config.toml
model = "segmentation model"
train_examples = 203450
image_size = 48
crop_scale_min = 1
color_jitter = 0.1
arch = "efficientnet"
init = "torch_default"
orthogonalizer = "newton_schulz_5"
epochs = 9.8
decay_fraction = 0.2
adamw_weight_decay_other_params = 0.01
Rows from block 10, named by matrix and row number. Each number is 500 + 50 x the weight over its row's rms, rounded and kept within 0 to 999. All counts start at 0. Numbers have three digits each. After the name is the row's rms in percent of the matrix's.
# convs0: expand pointwise conv (model.blocks.10.convs.0.weight, 384x96x1x1), inputs 0-95
convs0.124 106:504506491549496545558448487496399383445655462533552528478452501466489383472532500506484498534461432473522451476537550475527565468419543521497541434565479451452513510476548525470539402501401419444403555525540458479475537531554525490633461520481540573454525557481528560424508480507485447478
convs0.125 111:539450513527501467473486469536573441538507528511509566468440531460537493412511563484442509575533514503474548502466456526462544485590518466463466510473523568406529578584525531558476525530533493556508538537499469531467497433519434647465507501604528566552337547499464544592395517405457521463
convs0.126 105:551562473384529522497484471496602619493376446471417560544525501555443394521563457465543383432461552499399515434447488522412516448536475516504559524482443528518500485518471448437549571536515458475421464467567524533465536533442543507535552435475510551478516495510469498511428480437463523445
convs0.127 108:492569479374443464506384508497500546401517474429515415531462419442511502567505488491567502500535506477491536517503427542478451462470478535467620496514493549543470524539542561442512625455419479484520423604523432614440526532507487463449593493543548588493504537445505500461461549531524533465
convs0.128 091:489492464534565524546465527559445475471565471488523481526469517418526464513400517525444497467479545522542540579462538383443533562478442474497469511584541527456433557491514545411417440457503457420528575408527489471513501482473387546547410512483458522551573451601539575553555496513479621531
convs0.129 085:546457548512446459439518586470519417588464597478497461445528424497438467529526587584511522544443449456455580480556439469477531480488477429468518438546470477507535452497446495433512629439432556532471472485479600513522527461472422442526515574515568533534515510488352526502551452519486584496
convs0.130 112:450479452494432532357326529448411504441485495481474578462381466509466427462475420595463484455508466496583529515454463489557488510464432482467478529522477567484453417517565506526569542475528493543539491540496520525509492463529419531492488465506501450456520386510496453610478553559484475531
convs0.131 117:570507506510535404564500441515464493427584490527526511577467522485479563499580540427545495497539504414546507551402519473435475638465464469394517503461490561487562584427543589522598534498525485466534462427525435452454493612586507429491479507481418562465452507496491526484543473451463486477
convs0.132 105:422533540550526573527510491519426443511458541492551552504497559488565529419603421464505467420551546502455523511406457441600497524529524527523543497465518566445586498487484540566375506500524459586546442471544518478515530467492477410511443506492574408541553410473506469591578444505457427542
convs0.133 112:483441424612513482511444434552486489447495523434527492517470474520491517532544521448558517469467591523461440594466525512533457413591607423452590522562444594482581536565493495470572571605513523483439504481514527556515486500428504461554477498549503491442509436503535431508521363508574529485
convs0.134 065:450486427411522544521469528511577485591497478515518510483474483576573528476523523562481493514485452561493487432590531561459490383479455496488421473500625550498505559497519460446390566455532450508438402469507503469453566497447542516522582530491483437428539586536449465500523626473502601473
convs0.135 096:504545485530498382459508486467475421404493463425455580531552566482454539408438543507508471465433411452461450496415509424682527449537413503530485450582588469487532480469547519509507462482473541446526525548511449496496461563437456534447539518547488587465457465456528476475512414501458503474
convs0.136 096:506526547558536498448457543495435532451472481551508541580578523545516590363510480457550508519453550493551476409580552564558424516497468427526430520565485489564492553408420517427534490589546620425424479544471530486467413479491537405463437493577507530538447474497535466476485525478495490483
convs0.137 090:446538494571531519451506490532540555460580401486504564515454508594506524494567469503509427419497621407527502449565473460502534537557475520628479424507480553501472452494509511557441501457520496514407428521476536559498485503517494469496472530442415558488552457398506509608510592471482389570
convs0.138 091:531472514563508505511462442506503517544365529488472569456501529470466460582456501508418515424433494450605482565424538502496455497513466403445511541557410452528470432520524487460447495474500496530542471475528454534473582510423566461421521391569520522479502560363525555560478547601513547439
convs0.139 110:500551513587517474500481624510505636517437581525546458436443614487516485460460444493566512478498538631545510416436522484498451480488522516480452426502449442484537501429505514421460449483473549389537523476471538506550478566469494510404485519484364448596466520518510516476491495520563481541
convs0.140 119:513525500585391565519543570404570510480455541501581539445470552481525553426508442481534474499383495513564456515522504483527417459436498483395399391449541488472530477485385529537538471427480518448450558416485431484465402594515499561457520467453468453499504512513537470514541495531474497445
convs0.141 104:517512565534424520444502421496453490518465514535522532501555526527445540553476511457426572367518428495494660513488464389460488530593554473450522550594453541532431427532475526498470547493501434498452554437477475467529496453517449573578568458497441374445492485486528530419528501489454521497
convs0.142 120:561520532444471508519519573438557456520550496539573562565445587384535451469509531508562507494552468544486472449621475509474570426538484472602503473500478540391472572439514451446496467528492619544512584535486437499512394530471475559438472468574523489529482454478548564569509439559521542454
convs0.143 100:426471466526457556501487553542584513432511535505525477395490569474502538474485518585599488478453510518500485579474492563460521549591493534451558472442566369463550478501507507447516473497466517547569568545467591458513426548588517380543546503479453497556494498524529580447530417549453433595
convs0.144 104:555423552489431518502531609357435438467461469548476504505571528443555513450468458491485494586494498441587524505493559515576495552493508446452548600533493451538515561447447509450485462570372496452518544496562443442409475500476564473508528506532418551585502550597483495514538490561498532455
convs0.145 082:331518465504511432508500462444456502463517590431475515445440456504502430516467595518444446413463592505520557559490515568432435541512514432461461499505415587543507445539519513569517536473468546492548575461593518541449584521569470442597432534493494463475501439464528506480492495535435430489
convs0.146 124:503471629556573480496539553542500473500558609485415551536555469491477450542494502523452488525469535520455447463436505431448486434581582488480532539477509485573491546491523569518469554602465466480449508454542483560376507538601543473603563436574542424549495456466454507524479549520598449497
convs0.147 098:534441441542453529474419477454424491422532533585484492467475500482555514472556493507446517514471498502512542486551545473500505511449560494358389528518477460567520500473578489543483512528475573447558531433544575549420535508537576569524543446542568567564444453530492518596618526468444602574
convs0.148 098:402569581486492485390503469519486542536459557520546514434530502517451495510473526604429581450468461444534540494493498622511529473453510475431530597502461515541556430532524518543420522544547468518466563622567485525525419565486483443648517503461476452501485487461555442525455588532497502547
convs0.149 132:525492585442448488509495499479494541356492446541539578533585465516528468471451534435477544567432537478520478382493524611519526497548461505466509541439510490572565406503545494538492596449452562545416485585545468425471518610513552509556512484574425491444525540495504442439560483442489519534
convs0.150 095:555541561542586491352527524507485462495531543498524491573441431436627474498461530480432466511519519394535519488523435437538547522501491463499563486526500564396529498443476427564606450518498512548472556532536457484457436486528520563485447473444534453398579528509468462483523544622463506448
convs0.151 074:503481435460511424554547514505549585547484459513423515504555485500544530519553487497503549485549427496440515445539520557466595631574517453460525576581544576438468554529384527518496514420490566485530581493538525511407512482570425560524397487575508412505512441456587440532544519494488479479
convs0.152 109:483559503515568462410458494490512451514516513548506497483432496506477603516512519461436563442579597587471408515512583438396549463523555543501475558530480518467509485493548528517534467517526433544589464429538523440530476495476511361475430556525547488499472520353382500570439523527509485473
convs0.153 122:575462565429543493539442509462457483551548507528524571461474469419494530586549546541546558490526464482507528408541428436445470454568586460449493423568450540427483522565570377521476463504499498486462542429460516443501479518523478480491540344491510532475490513552510430623474447561512505426
convs0.154 100:485518502417416488508453488560419606479530524465536433531476476471467449531393555466436438477518510522487565416410465462516436542505490520542521455578484456466389527453573548459545427409441439524551512551554493435418657514507552448519501507505525486517479545479517516489535598557508505472
convs0.155 072:449554440490541567535560487457596502470522525484509466459477482563491564470513462420469582543541436550571526548519491547485511519483601434428503539554581575492378569448491469449567466485458521422559529401549423558537481560541471530480503537466507438572522471561483370548498502497488448575
convs0.156 104:428559512421430581469510436555542505523518537597514437524420437489447544491507525434419472559481461486505507442450537497543447548543483521533536381536504522398506431453501445493502508551528535472450551433352507502414392439543568530480545475520495502470469467498412519590534532548533520544
convs0.157 097:504450497538540468450473491534582451530520528528494402541582481534496474548464451527407539580478553480509499479529518450588498521529500423437556483546472578480522490456539415485594524577502424468455567536448543523420440582411545524447466538587601471439500518455427571444543507451399513542
convs0.158 114:553490441523496641533503455420465540512523499596465553589490486446513561523453504554603545498498549449536458506525487429448490582555553427534497547532530601557558510457515463533451436461468474420487486442584477527469521501486457455613517441546406528581490464458506529519498568503412428461
convs0.159 090:480503589499494456601439549461544600484498508516445528536562499447560467545473583541421545577459612526521510523514499509551556549527488492488517526507552506477566463501540546563464568504386479542514513515494534443554475502521530470524556402469489579522511534426519434379528529518429560656
convs0.160 106:411414461496430537411505542428619432445543502489422521582415543419590458600452547571559478570465531536481498534459543499582415485463518519532453549540531574449503485558526475472490526457477504526566529424452462457533489484423549561457508467506564477461452445440514498487490450531523572447
convs0.161 097:477426490531466501448491402576588559521493467453501508487499490497522484549477473535387591441452492561493584450513481405515499489522449450535438480412454477391491445503528405488551466506514577475650485482426510488461520489534545428484444564515545404495502543447484434469562596531445496488
convs0.162 129:469594555448543512417498461488558497517480506463455468403465567425518568486445593485513493426593448451544504535429463467513498519543454512455572513434537550517642572460549570535516541579416448513459532442533555460532522498489469517546399498443475544472447444475519455566425421478492513561
convs0.163 105:486460560467481441475420514571512528573440491504519570588555565498474494490529467536468502450471513524497503504364514516500458603447576417569582563580485478474625571475556558476579511491392453423536436498532537488465525615468439517444521444532505546476477441481466426534499529456519509499
convs0.164 087:439605425464630445505405524493497531507474567469563514526508528410534499534470510526483438558469507477509514619430569411523467520510446511490542436516495473529460416553607459549518465478523445491530560431457503468553496510551409608507450545480554542533552485450465525603515515583488546535
convs0.165 125:471513507536577367500501426473581466452498472547440472465508524471455579488376481521503498519502393479503504480532547475482475468483464534540539494575401580485466474523521491482505474485429538464535514530457456489383540461462519512553437606507323610480498482486512449531485454447443573501
convs0.166 099:424474397454541568457534490564494476333540421437434537478540552547437458572568545521531521473514504598492508551491538510417466469437436462518545544458573467565585435459533553461484469483512424577471504463429573502422510486428482530545539470502497475426485479502532426495464519471535467570
convs0.167 091:527500529467509509471475557528552570419474529522543529448535349447587532474497573431469528501507495562412519476491421602441439559443451476473526503542522545481568501534608552471434584487432532494496539520407514606470539551519424552562576503540533502496552523535408483561482568484475511517
convs0.168 085:478452513397490503360549519510434452481481507527494458552438482445500547485559539558434471558435583490568439533575485517523405481546369503509520541449508521492533436451539505526523514594501554458476480449581581443423570396466610479518496456467469550482442552520542511491530471524490547442
convs0.169 123:570446515536566523521495585562505519532484591541459444522449465424492532505540559514534511566543521520530561432497495566462483503572650464548495481498506476547501609538419443496484589477397569563477552452491620561499531507562515583504571420503464534474553470455537498552484464485402520490
convs0.170 098:525552489493416544461440553534513421441457574544534509559497474449499553563482601511427436568455486567494443515458474534626481437409451509438388515521545529391429518528572538444527512417475501564480471490509552467555508484392532491519559493593553495477549408512488531485498457524447514489
convs0.171 101:474526417456581393492502520473549479608599475503538586406462530546528570473522476489553476528325496487463574556523548401475480439557376553538512494455490499542539431498565426504478587433522472491529557468533430504493468575506524460510517532482525531502534457454542499526523527556533518488
convs0.172 087:498512472467544552502410454566476529478526556517499568461505444581420504532590602471492448449476611456527549502460405547580572477481542443440405557474527461459518480565522434548442460461427471559478462510448524481438566458467496428501585507434456491502506569556457473541497532562488385455
convs0.173 108:529567618489476489544477603506392530442586441483556422442461525508579417574546426462490566489528546479574447522551457398551504461466517557520480537493494464481469519467576509492544501529557465491460529518448387496601459532412535527518558489403486530478489578525472586444512531541480516500
convs0.174 105:517411590435622558513566488511503441439478511515469515527453535453460553485481585454445535430542518473484519452539492506365525473571470461509504433517613499526460552527578546435487480408433513447495513519438557491553418588499507502485543454567424553445463522494544533436570431503461570475
convs0.175 118:470531560516419598621478475522512527479486556448427517485501477533462445578538509522531507434542550548503536572472465517511418522480567478519586415464428426492513488549499470534484475483579402480494545555428401452465526498549441524464468481434499509402534432556587448530479379582518460528
convs0.176 090:511599552547452437384517494512531397476487558465486572553511465529463574544589543523512567420444505488446564402426513513539505472463493518473553461556575586442498519484572466411517576466426506443491561444532538589527518520565438394456558503542475551419509557488486467516498522511531465509
convs0.177 136:485543502581465529370533496494424517507435472518438548493449537449565502478576509466546428493640458539414535471421510544504453545512432484535532559429576579470494529488561554492486487532488481548429490552453593415480577475440496487558489465504571530434556568406492439484546457526512556548
convs0.178 097:507382486474529377532474480480474558495508582502475541560483527539482472563458526552471549476520558500507556493501515553503491459492571443453487416436487489497394515498573472590372512534488486497445480543571501517482516553487532416409566478451468427586426634559607532521495443516494478475
convs0.179 122:495490505653455477512512439437526462457454490502458486495497544487414399391542578496465450500445494549473491470468582468510527571512519622473549471526521495548556503584438455471539544530530514508454488513545494441485535542490458461440555452510384456474499466596488379551484613536572505524
convs0.180 088:451493545483561461499471548489533527475475489523512503389581451506571419538529464345484484500500533531542455410544438374514549419525470453459543553434520567491527479496579484435487489529456406412401543426514465424540550504493545484494510494471495516373520489506458503524564560424475521506
convs0.181 121:510430602515572542445476517457484445467535590560494498473556523520501528535470525519573517539497529412509504580522540442593563502536596516579499547460506511521549471488530434606588503553506402509438528548545513443513486529527467519489384516464545544540444545416358519521437537582496460509
convs0.182 087:452583530591499449453524529536542596532547499520509446490491545469467539467482502476492424589436455548539543474495494511495413524488418483512435504438478470437497455379495487438533516403454406529442435599528412506481609539543476501549542468484459461560550559500426486546514500600549408527
convs0.183 118:427502526476460492436515521506609456449424506458524523492445544604586463519454532534450465450595529414513471560489586434537542445538500461483400477475485429476469493431457583420502428482498506448478443498452556440498472492471517406584523570495483507406443537498532532606474535401479549503
convs0.184 078:519523417576535514553499486527505531506535458479451503549446569463456534462491547492455509570514518449437520475434518482547426517430577525479536573448571562526507433488514543534416611460541513474484525353518504515517367511486504459503471491517443641485514454408408453512429539475503464589
convs0.185 087:498621495534473459521498508570523448493470541435583483490506561393507606585541524525474419533455452512512383518544564543463517446530505426563490470545499498479515394523479504474520398496580550505584477536485586440448415481536435492517456485419479465504509469531489611497424546484467437460
convs0.186 109:524538520483519464430542483484539518471513503505478513511463496533491420461472500445440506447549495490466462488541555525536448406403412460513518495439588519480522492474607433418518513497527516519388435477510653481448405546505513544548577433540467395553512382524475514509609541423489544486
convs0.187 101:467531523549372521532535564443531580515531531504533383528533572521498496442524544439479502493435539489554582627445484503466620490470480490533532567565552565419513513558505500464448497462510515542401515503515541469607489463421535476430556437504571432461527502540483445500416576496504552486
convs0.188 096:505541554478496566463507439519561544534457500527505487465580510440599590439458499505520456453536483514502523478501647482475511463469474459558443463572484581478485464450584507562567538412502564570455518466538418460527438520487547493475552481458407459488538449546489529428448612409481516377
convs0.189 085:526534567494540463464465601461575484478531548565509441479530443539533592547489501452467508443473521493492518458539452528515455491464504482506554495468558534553486446455668555509552421463545431461357467447493533460527430544503411493514614390495531495507552419524434449470544570532498472535
convs0.190 088:476480481499578492501546571425471457565433472563505499547554405488611551386500576574493379521497470531495451496510468503474455508481418485434402537448486507513504499480665544624533514496475529514480498472585489520568512534559470503410536451511433516447528511516494493516439526441466527447
convs0.191 088:549492465605455477498460536493523423498503493556512520439449455555452575561488524432549553409520506517589475481518424477458451503513419535477477531489533476420551503466570553440522525490579575499481393485436487569430567504493523581436576490545501463518540573540527533389369441515454478437
convs0.192 095:513533485580462498566450433448519454461646464487434450473392510512468477537522430476453520387540591460452467407432418509439465454503502517565459550494542510562473473498538590470487457522559456566481494517494485504551374523530530520476502494486430573546447447538503504495421517585461416474
convs0.193 102:543514572458531388484543503473508510499558524462431534503549459496499522376546520493450563476516491540469438464465524386492456502517646504505474562462470513480522583514430447463443449539401541503548453503491590537461522453519480528480518482575425331471425498460497437490443531510550516435
convs0.194 098:551585493518431469586490558484454514514416467488458483527437577537420426534487520562498496486499509524445481544492443576517515440478441447537338474556446491498560379508527465483448570430501476414475472593482412526434453570504438437481485506573486495562572474440473436496513565498460481510
convs0.195 087:468497438458524526368500620464529469442506460492501439383560511462442375500481462451465557549492602547529490540497464471515581507511557482441488519464432528478554512469559518510391454478524541419553506429492532538593452537526529556469490524514465530553461455541445570463546464585551420475
convs0.196 079:498500425406436553480500526483506485559552470609443505582565486507466567485496384426462579513533525596519501606440508592456479467438525493451489511539497490504532510433426438524464474542525505511496452552468469536458512514521523554687568513450440512477514562468459434488541540488507588526
convs0.197 090:417487473420482485498564608488493493409522505579510524464463564435413546548481544516467449536459441445509459550375522462588431526489521481557518579492429510494508527522528433516462470549487551508494524420485487418448498504490433515530511469421396583483489625495464546428499481604472524434
convs0.198 096:487442475446432530536500555526487540495574564575562542528521401544565506486395487452558484481453551464517515410475434449448515556575570481509464521458460523472394488398517582534495464472450417457557446523475442596525498425508428395493491542521525484483500479444527454415448479579428490458
convs0.199 112:482542455473465483485430482426440383517507565555515563527443539535471412539497517423606508471475528452482591511495557476455596574546505506491462496595501502445405447544513483468550574573536472469495576487450422432545552606434467590502454454531493478472525475480480526586587541545482516467
convs0.200 116:437525571490532455518552457542477470529608460518485403505476478567573460611449593453443447442538572498489455440518548438447530531544501479516499413517471411485511590556461358474481495487585497457549512464471581589472517511486460420516513534442489509435572459434549485470558463485554513520
convs0.201 125:414450486440453511537504526420532478538514433522424473531531434572488596499440453438492518431464468492481528555488494463497400589474525581565505441502463540560427432565421422508543521578469464539488493468534568490568438433469601589569571466457501522524479610524504507492485498508550493407
convs0.202 079:532497410495396497460436555538488536528500537423533577501512576520488481541454571433561526491523569420484501580470488440562485501503559491524545535474471559652482516584487489383560504543417471482494497632566526605540501498455526568518556487440452465510545486464501482538552483573488441484
convs0.203 107:387473526555502470504473437537455420548533454564508478454514475611488422540500568526435534510531453533443507474505554423505568560519444500458506448548428504491537561612481376503470565441543519445494548423479518509502564509429469452507522430499590521431598483470504555560539501583588460511
convs0.204 098:503453488523446520429572457477592419543510537447536518583484472573457489488383519485500540521471569523508488486498542429558601541473430380513543467517386497412511471525535518415446458563476530422457450426480440498454522543534491461493406485564505467549513531492453486615530544535419549493
convs0.205 100:508479395456522524579513506475506472517443521500461476498457449538510463403483510519493483493481581627575425441580506482522556488537473498394479463545583452492501487577565570428506514509466509441503552466469596549476599545520431568471485480462436451494438418458590571481550450505472562599
convs0.206 089:562447476505485522599561448423417518483480438364402482486478457467494523551502451495494477436524531501554503476472485491509440495505462413527434460533446536414406525503533522512386500409432496445537500434529574443466512547443442496560555494626509510514441542490462549467522529564569527588
convs0.207 095:421539489388347472433486520527444518457573505473536560450536429403551497423471501488509426461526555435486577533498503554506518420479556441454527498563501500550539467571425513499483563508431450509626559557467507492494510475613448493538536460514475496523499549433539410561435475525515515493
convs0.208 093:449485516430523525496434529504565391575530474380400438510519516501431471541454520523518527477550443490536552499566463397472451502487520543513537504535427477435508452494456485499480403435471529451463628463569486500444397481475566563543522506514404408460537541455483597510510451491557565477
convs0.209 116:521500546405445446531470457509491459515494485463492535501512519482465502434501509552505414508512466560622641502550605486404415471570544562577533515466459529534561548501508511434542484448491527574552439605525549483506526388544471548451548511583479500489463491493466568532451513570447509611
convs0.210 098:505514544437444510494519548475454615586499592474382512522441481567425555495389530465493510555586453516499448492439550472446543512461530414582481518528515549508454421441538460506465491463529480491473493468515518489473556438501546437658494521553571468413474518543550462510430531537526536412
convs0.211 090:472511516551467485489474510610450480501526538594486472561457543515477459516575485526543477456478573399537459579501470493495467457534489494488560548430573431456425410543375456474469525485535577504476489492431535536543483469454586498544587449465492490473505440488431367550484573491582601440
convs0.212 077:440542516512492477510565453655597506533530469470550566482525438524443549530418474439373453482466470486472545505485482543498513455550419410541566471405515500451490488541513506502486423532566504475604443420529479433499429413563464509595583560463522534502521475436478480520564547469460499504
convs0.213 114:508468467471546473539448475517441455470490483520410515473523483520398518515499596509484511573429482448638556394602451483493452540554481591547485557509450542492541575578480508434478506483551505506403510523487586470445533460528465526453492441557528511467629463552471541592431427546508538480
convs0.214 093:412496443538372544512488444540475534524476490442455518508551446458550495597474521520439455489545442504555526558471484547520459590531571520505428446525616498484439479541510431508497506547467507556431465403568551472521501516489502486425541515478341469537416588440558500563447458533499435531
convs0.215 086:510560493551444471529539489517485425508576488518426458591499459430550453506479519564654504510518487532531398530493580577479393482426434559486414561538465451450436520466504538516517571533456529514505485358535522498579455506485490511486466455492515483501519479478583479379498448577454524551
convs0.216 075:430518463508548404547449452484467538480440466514485447498501523538422626445539462516486441512619492488509563498539495538466526534550501495447496489519509385448521570452476560563624472569464364410541494519505440523508466513489520512568505529537500490537429422594427542560475513560576520532
convs0.217 098:583584525585565380549513459481519520415532544539495529461531464642519572542569538474526545479529429555518593532497552510493525526515542570565445540480496539475454437465563499516483503558526455504465545551457527487497437427465512466468520472529555564532543561444514575435462531496646564555
convs0.218 087:562431485495459404379545598591485548569485594425494509515551482555422562575513563496381487524524524513418507456448508521521504482459507414438540459461570524535589538490470494484476507475525526533488467578434429425473574540558530458506546501526501493487376544495441464554568521511486488505
convs0.219 080:485563558514582491516531585476503467588567488586552468456453516561487536434652533486454471488625463454451536468554456523471444533515538587484563577541477465497604517584525494560509541529443473554481517452528452482501537504533528532502519507416448484496487441469424573551532549628480516533
convs0.220 095:546562463440372515466427497429539384488492447520521501483492487483456438450492544498488445480522421416515550489486507521454646458478480442472457490536601512561530514505550527502490506483497586536563503404530422467495524597466528444549570543513425449586489525531527550545510511483585430593
convs0.221 097:464488529457546467590415390549560485501503461502526486507643483487519461585517503477503496427568426450512519486493571455523512553457511536442491415474493419452503503473373536488565491374601426509515579495536489582494465479503633486465541515523527445467522502453509519482444481507485581544
convs0.222 095:485442557478471501525536550527448394518493501486495515548442476511601488552546577485510488474519562453552497523542592489585557460531553453531535392582453524501589534472475476510505484466303521504562509492555493455437554464516559492476575525459492513474572555496455481535352538459477479535
convs0.223 085:500440516558558576510522532458514479524378510475462521584377465549495508517512496544528453590430529502530500468549499544553497583548581520526479544434428468501412403602599432492480605512501546439556462521570463442484535507478513541586535483566495454450473498499422531598478482551525509491
convs0.224 106:480542469423438512537532511556476447458479524495559555506577575481496472443477491500474415438494491556530568481522577524413515476527549386496552425486425443408502457453490517444553546524551447497549539590571588424471501387516505575376501464576500489557482577547528536504499478510466577471
convs0.225 082:489427445465529567611424519479546489489589459557612495541458512557412595513481517537466473468521501507479442424552545631435508483445530524439452543488452548557547532470499473505496559421576549513461479533433383512460482506551568457511403456515447546531459486506494490518492565417512580500
convs0.226 103:554461557434470531459473528523509526481534462531559549563516510445443555519499397496451534453527525454559514459544460463493624405398444463447384549499409415469578457469534502467451501518520449510436513503465456513350471550476513519474568471528427527477368486427502456532475523510497481486
convs0.227 116:489507402539403561641469463456483480531510521454411591512586534501506557478467529543458464467576505562575569517540497502436469525445535556499625504460483567442576482389567460457568447507509512483477488457449466494506514427437447487492507442573517439585441512585478516530552509503485473478
convs0.228 081:408533466484459509438494531433468461427490563481552543505561413539504502541478574453558389578488408472447531549500504525618536437559487460428487464497532509513517503430441497473472512526405485487515501451544527505495558593485498497583482476503384591460411511447511507515385438555529548431
convs0.229 107:474441580637543502534454494486450446412579555449429558500516481467538553575566529445514481399486468449502439485429469429519504539490527481502535551404523436505457509564521482557456423510459510512537474495550473446409445539530546525493598427529542375556572491532541499547445494553522500435
convs0.230 095:401462486580475490556595452491450486548516528449524545478461455593503553556560462640534521543544561546521505551518644434516519428455422483568523518479471482474529480459567478546475605454554506495495505577474564559425516547533481484508473491453448490451498629488506503462501464460398480490
convs0.231 086:527449467554503488536554403525459585473506492469562487465461501618483542538507488487395503544494485507460616601417546478373527514482549567564505440425448503472534504416528533571481438475536416477516519462562531515500491458523348512538521497499508482511507534437439474563603570530509496509
convs0.232 086:492509434430495529434385484570465536515482488516568538519505516503544382532498490502516445436522533544553459548521368554474422613503512482445522479518508546576489475476555543560578392435429448477528493500509568455379462524571474422522540565477554490486469508496541517483469469555417428449
convs0.233 090:488493559502511492492570481631450525520664494525557562490561448520577505519519551442472443548545519434538574465598555357565546554536504500500516440501512426469474538460516516526487545511466454466495445503478539550436538522425572508562534574435430491516485541490508541488455570498420551566
convs0.234 112:522438465519412494581470457495507479439572490524454487464506513420518461481473541468478510471485578487478465490485469476532496434523473509499447513567581472529513429514475514422545514454381512434513342351464584578504539569544499499526445478541480541596542477534521487477567497481375569569
convs0.235 086:486512466560485548503479592549569393459370465458479468490495511465533449435512532525502450519568456543474528505473474529507455563479503518422520569459504476600490442514520561478487537506492489581509402400462443455439536496583465508504544588547512425368545596454517560399443482528542492511
convs0.236 077:456525566461495518385477548425458477506506434489491384535526439562533508556493457379476552552512549563411489563455563372556504568512520532458410470514469521539410503483415574487440512436513501488463509430537474553486580559482496473477565528417462496403543495498477448478492460517574477502
convs0.237 091:496573514522451528582406577417543502476491489434498515476350454530391538533482510468482397501443491517515485517488495546427523497591521551568510477507505570469465423476543483537494548452529571527495456521528511528547450569465485547505562494510484357541484421370525512493570570569492510546
convs0.238 122:509478607508507578526551485417543513424499521552530520473421532436544510459489528498562491456578545463492579594517457477497506464541414471568442482401444496567548546532556551538470502477545520510503532444413442628411458515426495496569568510534456460464460463486539539478467648510534530533
convs0.239 100:469499407462522507557488569598474506454551557395425527477583511487415469602505547479495426462438491454436510569397442476583533516469479482517463479403499485541568480526525446413577549599444532493439560477495498511526434587435450533559509481513407509495542530512488473466458423521542529500
convs0.240 096:573489531505487462305562454541481505546430527505466466571479495617516497557451467478513447561485515510479484454440493518535448445588511503552437513512451456453571485512559469440454415428505533581481461438528477460547530506507543530544580537438557506562509515507560425566470510418591537436
convs0.241 088:523474552554460434510458522498545429463537628584572486506490546480546459570443455507527411526502463543520515603476440502450533557509534507494450518450517444418524558491496442446445429428447559551463478508545482388447503520503608457452460527519425465414504454463590520517534549527548587424
convs0.242 096:466570531542632532465527417431571417514584460476521438618439567449524468542514543501521606526562518580490474492471581535552515529567463545491537496425507507481502480499468416440402493580449474552445534555552549488527514498494401502590493426528487516430503533477476427542540472499540506468
convs0.243 109:423535497606463527402549495565562525480516516494574493480576455429415546474482492514570528414443506512599552574538541469451482554488491571487435476528486462526495574535583513526487615491565513521422460558494480452444506457486561491622473472513482518495522445438461524407490530628537534501
convs0.244 110:495500552378522558539473423576558497455530468508507465549521544529541606524453563483474587514587535459480567524546597536499463489601502529485543424528460552437500603528473464407433494439486429501488462509526518471493518516560533539514514417536411494547482474442533541557533561445593553598
convs0.245 109:467511453594546615460499479583551427494484586514427555511481489508423543438389482502517447495539440531505487499449507413457496526571526473479490543546450491470563540407480459573523415419445460463511457483489509513428552524567529487511605484533500504530498560435570542493513488456355484591
convs0.246 085:466506550464512491505566556469539428582536476469473567572474496551466496556452493460424520423513498554427486370610506596519500446458525464554589514422551584454547489526480524471530510451563519547487549475411519430540499461543431501460512549481594513501468408619493481513539467552490451421
convs0.247 092:532502446514515556496492565532545500506477486502492514470554463500546498460530511486456499499449453425500503576495528416545447482411553543461528508411489519509526468461534510501469597580541551482431361497424566466497585502414539554526559483513571447399479432481443497437404427508367408558
convs0.248 121:510405477388417520499450472489467527514526458474366506484434482507450545480402559518503492470585458534537552528486534482503394410553479497540559585446484510515516527489422432453464506466550528378445485474467573429468463525492521471568539433521476473395573483521431492551540511445573494555
convs0.249 090:494463527511526456458572511527526565504556508488440411674438536452435443594570529550588534537544598434432504509468575489531497548522494535493488505507545434492497451503458592561485472505459479565483484459551455540465497480471621493491609516490545423430438488444572529498508563525500489442
convs0.250 115:550465482397493499459487423532521443589518473497571447445476497454506490484609528627535477499402443501596521416504476473524498607544470483500474427510397557516449500618570484466500488581542538427499460452448492392528490500502495536485548411557493500509442493430521400507510541486487484498
convs0.251 081:501528519415506489524514465539507422436544512602488569446448554523457515450428461543523523504460610637524474437529467482430574493491516490615446488476506453514418474480408484419519532476468499610423541417476557354541449511490459444472477491491444467493504488523553451553507472488527465446
convs0.252 101:527508446495535452410493567554477585369458483528434506508461451432513438483502538439506443508487554407542444391482478531529517555532484437469534520509441434538598526597473538611556586514505479576526549530506512460479499461482570426492526558447440461508561533444537524422554494506497603517
convs0.253 118:531556452469488445504559514496533451433545470437445528522526540574549424450476511409460563501471556567576622571479467477478512512519450475479570404416587504493454477472561485466531510466401540566478548569554444498506445462538524502389515435442415521432521538445408505571492485443527540490
convs0.254 106:384543507447486439406579477467459570454529569527576535538504561463480579497487549493445513461470546552527507523497527637481419587468525477555574444530515538493593511437463537490476415414552451506413529476542523432515461487509453537400545533453481550518545512429491474500444454577546523559
convs0.255 085:501568565510531548432471496481437597560435556475507517535468471607479567425473501477489529523565481510484648547477441498427514511493474519523537459391438520554518504502550474514467436410564441472482525477532515583463491478575490447478484515531414533566560475480480402564508600466425433582
convs0.256 112:513553585493496492478448479543423455523519469493501488477512493636456631480587490502438493454585459510445596496523497569433662432507507470475520443425433487493547507513453525508528475453547467411471497487505508530413486515445437472556483541555473465554542544411480524475522581395460495473
convs0.257 099:425533585562461483472343552581455496500531519526485429485453523456479432470504483530474373411392524474529500553615455501462452564456459480517520521526485560466507503468422459511414504505473525533407564448537510539463492465476589522496466517488560432505594435489590492567506556478520506528
convs0.258 097:484399448545513512430422494514528535480491515565550565441460491474479531546504378494449434498453578476557588487584546467493533582528409493596469457475505459575471493530505490493475508563570508424456409594562521574424470479583460446501511439589534452436426550472469471482506477489539440480
convs0.259 072:532491467443452509444521534574491502497536431591564457486435574524464481502573451587501506543489508593452505481477488549502463581438505459472461454509591468450539470504489478555541477535466579516498476553461515475547509615525494616485517543593383577587463415493500399556495543563429531553